From a checkpoint of a small image classifier.
Training: batches of 256, held-out accuracy 100%.
Data: trained on drawn branching plants, 145000 training examples, 12.2 epochs.
Rows from block 2 of a small image classifier, named by matrix and row number. Rows with one number within an expert belong to one neuron, the router's apart. Each number is 128 + 24 x the weight over its row's rms, rounded and kept within 0 to 255. All counts start at 0. Numbers have three digits each. After the name is the row's rms in percent of the matrix's.
Before each expert's rows are labels from the 100 images, of 14848, where the router gives the expert most weight on average: "strongest on" is what is common among them. Only what is clearly more common there than usual is listed. The data: drawn branching plants. In brackets: how many of the 100.
# router: router (model.blocks.2.mlp.router.weight, 8x192, trained with AdamW), inputs 0-191
# up: expert up (model.blocks.2.mlp.up, 8x96x192), inputs 0-191
# down: expert down (model.blocks.2.mlp.down, 8x192x96, transposed), outputs 0-191

# expert 7
strongest on: white flowers (99); night (76)
router.7 089:166119163124088104167151127102094178117135161118113148135124112141104148164131176153132127085169141116127147087159144131163095146183113115121121116098084130157108160162124140122099144103120119129119092134154114128150128138157112149156117126154094155168126127124108115137156111136120088121129131090155132145117125150112126139136141102165149160171132154153145179131113100080181081127109146114097144126098119128168110160114131120152107165147120137130153140128103132168127156084107137112126121123125109095132163111089151136163113152063093130105117111094125145125130104153151133078
up.3 069:115129115160119111119104092139085065165139123107130095134114145143149148136141088122121101119102120174109119154096097120096195177116096134097111134113130128153121142156153140115111130144153132110124160130117102089112133116120128102120152151114094139095144080126122113131131123136108097150137152126161161096115145114141107117156172126079133143126162105126167143110158121147155148135151116116154126105136102097168154129130122152109111137131172089113127136121129125084147122149136137102124068100081121121117105114131119185157098123143161150155120088137190078171132108148088108133
down.3 072:146102154128140134105150134149144121119131137139107152136136147135130124120121136098112144174131122117107182110136137126106152128156118131110123118092102133167098124084145125143166102141144131151055206127141098155121085117115168101144123120115160153109165137121144120147137129119185144154117152153150154111105111177146155154149081112145123141107112110137073125128116115114105149111155124137153148120126059091165136156171140122088144072132113136135139112142117101130106112171128145157160160097165130141123157113090090101101132153141130117148124157091120109129171172144129112137
up.4 092:106105127175125118113109128176188132146114129117139170144118115114096129104108147142097133131156124119157092162148137118110127125118118140148139143124158163179111126130167126147165123131136132140170124191142119131111129160113164160122108164104130122156118126130129131121107145149149104120096155091102091127134125065112167027128150142113120143075118129143118153151098164116181152132132108104124143128137165118104163131123112099142140131073084114126131121103135107112098125115119131120151138119152124127127110110144114151164120130119100117104122128192177130106095117085125129090
down.4 083:116133127113133145101146147128118151150177113143105132110114116116087112080078137125140125122124136131096141111113095143123111105136150149156144107170159068173150149087148106099070139162123150105134105150142121119135110165074132129128106118111116147076134139183103124095116136157134094156138155106132087142147154135130098144076105107159129143164103169163150106112173135096103134156130167151102131115111138133136103128153119170136132136169138122098124141159147142153114102097126120149132126141102100145128146177185141152115126133140144152081096121117113101098118114123074146120
up.5 091:164139080122104063113107126082120162107124135129167111092107125104183170114121167169145167128136106122174159141124194126154148129121106091139131118134131127135107136103171118148087119120073140130127124138108126109138105134169096161130110138114140121127113137143120163124135099106156133078115157159110099169109135136121113135094151113126141134083136094149148158126144148104108083093147119110088145142145115122096141101136117136106182140129184158109087157130147124138126084170139103117127132110170147123112133131160116122122112131126128133132139141189119148147105147096152113134
down.5 081:131117106153080140140131103111092093143172110119118103137085133118087101098107157157109174129105096080106087094111106114099112156100127131185147126117107144150149134102148086116103113092147135146111111123097121116127130103097060114138132132109112118097135131121116089092117129146127146183079146116100098165151116153160127090104113172163118177099138165118153159124151121155114159129147127130129171115110134112118151104143126159150103110160118124072138140126146132125096150135162090130130123146134110119138153132142115164117121136160145137149137104165101107136150139120184124118

# expert 4
strongest on: autumn leaves (100); two-way forks (98); drooping (50)
router.4 093:136127126119143143153105110145122115093136136102139110158096182131133155133116074138145140188121147162174118121122134100136142170151140143105128130156113116120086115142129120146150109134169125112138120147138127137141131119168171133106130133094161094113127148177127120139131133154093138108179093171111140091104102102146170136135164108123102082136111088152122104129106166104095139114137143164142116160129148116121086131169148068093107119135157145172137134139145101126145092178121151099117125181098127130083093114114125122150144128126164075130135167156118100134155112122143150156
up.3 084:118100146164123124112140125173144134120121170096113149116162120113109131106174130107138137167142135069120073125100127119085125096178099112128137139127109129131144120111136109148102125149107148145140123131108112119132101097076124122155118094142175160123127136131130152091153088102085158165116133092134156130121201127041140132171160161151125114124137088116108150140150134131138118121160155122097163096103133121119152127126116084078099118148171108155129163145140120143084165106129124132118147150142109133125121123138081132116101133103147119160150150126127162118170138143127140151
down.3 088:085122108128134103136133121134126125084134142146154154150129122119113142124098139106152167126105170137107124118112144115214161148130122138114130126132091152158140132144120115093135147147144151115145138147104150153122163153100147129099138147121164114090121153120098165142184126147100093079144109134139140090125094142101145122148175145127090113127068161110129112113106115077098121174131152073084125113123095108081125122125139102079134124118118100132161139128120127174146097105130128113152136141155121102123114155140099175140179121169106152120145155137123138109107101088123090101
up.4 130:147122155157142102132094112066148111129134125122127139136117143115091117153123127127117115113095096140099125138130130124137099127165120116111118113174118151134108122088123121160137102164108123136169158115146156158123144103145105115114128150173112094160097135130146061139087139147138163088141132098103126097138160139118166127114121094114091109170159111131108067120134139133103109105145115119128171118165125089119092124162165155105106131124117152159120134103116119132207096130114111076103122108165121110160082126066146138171149113156120112156139102164139158112143134105137130118
down.4 145:134106093109060146120163145106156128121098105113121124182099116161169116123166099124126188172140172139154131122111133136095136116082118138104154133145140118139127205118124133101113131146142140145127136128094103121184100122178102140130120133108152142056160142137132113121146128132114129167107155112129085090129077156122128164104106121118170151148158132173101183139117148134142138136164156118127125127102079168095106112119110157104147132159140126162131094171131121129148124126112136090119102121132138094114122124126122126109131151113088143147154133127105094128134119131137115145
up.5 092:082136143108126117131142142089143121103148141162130149107095152173150168123115125161094165124148113120110125068145122116127123117137149083145131150152100079123137147152156146155114077149126096136137103085114134120115152130133115106113110123168146094139147124102114109139117150124159134117145081088127140102141107168168104114110103126168109089128194111133140158114157162136104153145170132104107139092116158156112102152114092144103138170114126145111138109141150120134152070144172120080119113139130126128169131130143127133154166140100128138065097108151112147144161088120112116113
down.5 103:125139126142056133081181120109066121113090127112126123137119099115157148138129107070092161145141135130128102142109132207102146112126118151123121104120120090142122093108112123121157068138133127135144168129086078181121139165132092123125153139138103112125164169107124102090161166135131116117118145110121104156087098126092157142154150142105141144144123172139126153126128134110162157140170118175153115089123142122148153089126119116165090147157117138140131115145106131114117153113102100139147131113152156126096151167124130130110141100133082162154127126113102124119120145120123131132

# expert 2
strongest on: pink blossoms (100); two-way forks (92); wide (48)
router.2 112:113122104099099131156165134085102109136137136145134108160107168144106090122156135117148105159106098168112086168154134157101153079133092099123151147179123100112125155102103102130118112186112091118152119106127117148128132131129119127109155130121158122153144121118099124114124102131116128098099133133127130110130127184155094136123138112097162129153104107108134137110178174162083124122171139090132126086112112162153109085129151150133093177157110104119128135120154156098079152130097158138104147083137140151109120139146115130147159131159109161133166110168122124102093153116122111166
up.3 137:113111120096136164136107175133132142100134145093123075131123158141115103165176140086158140156177102137141082160141108095122157069127102109131118139164159118101138137089114120131101117180157157133094146122148141147137119118106150180144099134129119130077139116164151138089128139126120091134120137167122145144163129150145145140101176170133114141124141083110125167128141139149103153157133121124150178160096086140087118135129110148114152144112128180123111117119133121129171141126145162140118110101125139107135101136150115114153148118119169108171146159106129161125083116139133104087
down.3 131:116073129087149158135143122107170148118118110133113115111086125106122144121159120091161146112134109129077118108129155153149125104141135113119174133120128129099129142113110120111129113117105119095131153119095155185120102126122097118134123103166151129105110172170135142142139132079117116117149102149128157109136131159115120158123127158132127119158106133141166123140108103101062091098153144143120107142111074095152128115164099163132184124115083141144110187173123106105093142167152099136123123132115151135134110121130094129133173082110102117143146151070160130116121088137089137091
up.4 078:109095156130137109171110127180103105078126099081099107141110116120140155102108135128101179152117128089126154109141124139156116171106120152126116120124118107157111143189162084121128124139116090136114171137119163123135143141147117108135132147121084087117145133153149107126108124144179147136161100129133097124102156130116121169146136105137132134133087175079128123139101151164142115131129094086074112117127097074135145115155139130107173103114118127161101136169151128166150162149141171166131081170119130109173144092100128109139085128141143132124105134131126120103136144135114126146
down.4 081:134116125113101128099167139126165100112139120137136150129150081099125146098118091138141097095121197104119115106146139138091125190145169089154114116136103089118093109119115159129113139129162142099133132134130081192122087109131110148105138126111159068126150157164166153132124134150083153158128115127111155158102135139141106129137111139155128115119129124181110069136147141169124173124125117135115150109131131092114125165128125113136120129121144107130114161171107130143153132150136118135091110124115100118112081112080168142076151125137071132128139094143124114125089119111105161114
up.5 131:129139143050125109136152119144132141143120100143130115127134171112151162132143128127135141097147172214126128153103130117132165121132143124123113099140143129153158098164136139135077178145098112134109127131107179099167152146148155138134125103154108126139097139091127109185119135039113122097145148137110099167096152120107119129131105110094156113133098153133153130125116131121109127112105101143109137166142137175100154101163143144125174115122091112114127121096101122162127106125146126166100113175125145112166088138143121117133097084142142118112149145154112110117130111137147137089
down.5 120:155172129088156131138137148158168134122133130110158129144119158134159121113160099123126072146182126126138118091129193135129108104152139154165118115100150127114100131081169115072111129106115118140116142153163080159151117119129084136128166152102136110114131099098097118141139172120117152123151110113119124148086132137117100101129120189118124128130134104120119126139157122143077146149122097094105102101134125144115085122114143101119150108131087115135110132091090092165136140158162108096121077097113154128114076108107163139136109131123172100149122157132159134131126089138104104121

# expert 5
strongest on: bare (100); two-way forks (90)
router.5 099:112122112160096149104104170116145158115156126111116111118103123130139101068086154179098113161122122121167149146106123117112117152126145126130165141117125159150136109146117156113130132131072113137142085157081163137134114117153132116118091155135135155140162122132108149155165157164117107132134129097081131142132119135135125128100155138173137155107114138134102125178137156127144088092130156163126130136159160104127159125070122133174168132121128116125136143134146137131125103199115101071135119112126115107151108187152097149158128141135116128129147107169074086131101103126153099107
up.3 090:181137121111116096154150131138144151193075154157098120091092143145130122114143110110176129102162145144126150118095143170128143116117108129139097105140104131110164163119098095177135143099136107136165135106106129123149088144087095141133167119107131112114134142102142161146095144112131102097118130129157132076156132143139125135130151114096070080137102149159116112128104146115141124127101152118092158174143144128164136123098114085134164149122121130143120170099121108092112156101068132148162113154169136123102102125091150141113122092135122160133110100110131141151107117105136157158
down.3 077:167112116106084199129115143136121127121161113132142184163143116127116091108172144133127146123084134134103140132118134113135107121133105125141121104100135141164133133107113140118090186122123151126145143094196053116161085104123147077097133071152131123137108139137121115111100145113091091100153081113117090106136172142085110140126128098143122162125175146136132168162118129128086137130107141125118121117097134142109117131132129090121143107121105119143169142144140130117146120143142151123163098121095120154139121141143132173127149106144122159140127129125103155151080173148106119170
up.4 092:097114162110104142106151138128099172128124167156090103172149155145109151168141146143159126115140150169092151129115150134078144132127066135108115105159070091138098137174111129113123115127131108142136122102117138101092159137150108141115117096141177152091137128166120137135125080128145121090146119139172139107128162085120134143131116063132140138118139149130165122155142118142108112118103162126153103158121110150113151164141097171106084147166140110147121127158132158128123118084138150126150117129115082145144139189117152156153150122105096142134143109123151143155114126101087134156
down.4 095:160106131150149128098100178143128152134157118128115176091131147127119135128145141146103136083137103092125155144119076130138083143130095160133160153146117116158138117097115149133160130191162083179140155105151124131095134064110135167157135104133135137131118135127156164157117155097120157115136130132117158105078174112143139153187125130134095108131132134147107137170143172098130113103118120112128088128120147145130107168125134152128131120132140145128085095129167139119134183131141160113131078112096080110148140147097112143148123103107110103151157154132137091129093111097141128120
up.5 107:124111118173116119129071147123108174124086152109142084129154129161168134151158123094134141136141119139144069157108105148124130134135098094159127130149131111121113127077159125121113085105169171148155168116123114110123119084126119139114109100151138126118144141129078182142146118130113109124079168150104135114112120134114121150123152150140136112082123173143139117119130116126135107136118115156156134142118159120156171120112175135128115175134096125084133133130133145133139133116167137118143114177090186112155170148139145111130102150126151139158140189122125144146143115092056146148
down.5 099:104137111170106107123161132088086113089137160141142131144107129166150144115107099159111140067156117086121130133153099139164155143126122102119105133127175094150147121131149124118163144124110130106088128124148171112142145134137108118105077117143108115163133091134098109135110131109122140079148170117164142148107116130158125146113091084121158133108164147131109153165116130133123113155130123082144153135076141129138089189091140104138146165128169151093115128115113113147159122132157132135121087174138134123111153107141138113105132165100059126136120175113115124117074120130130167127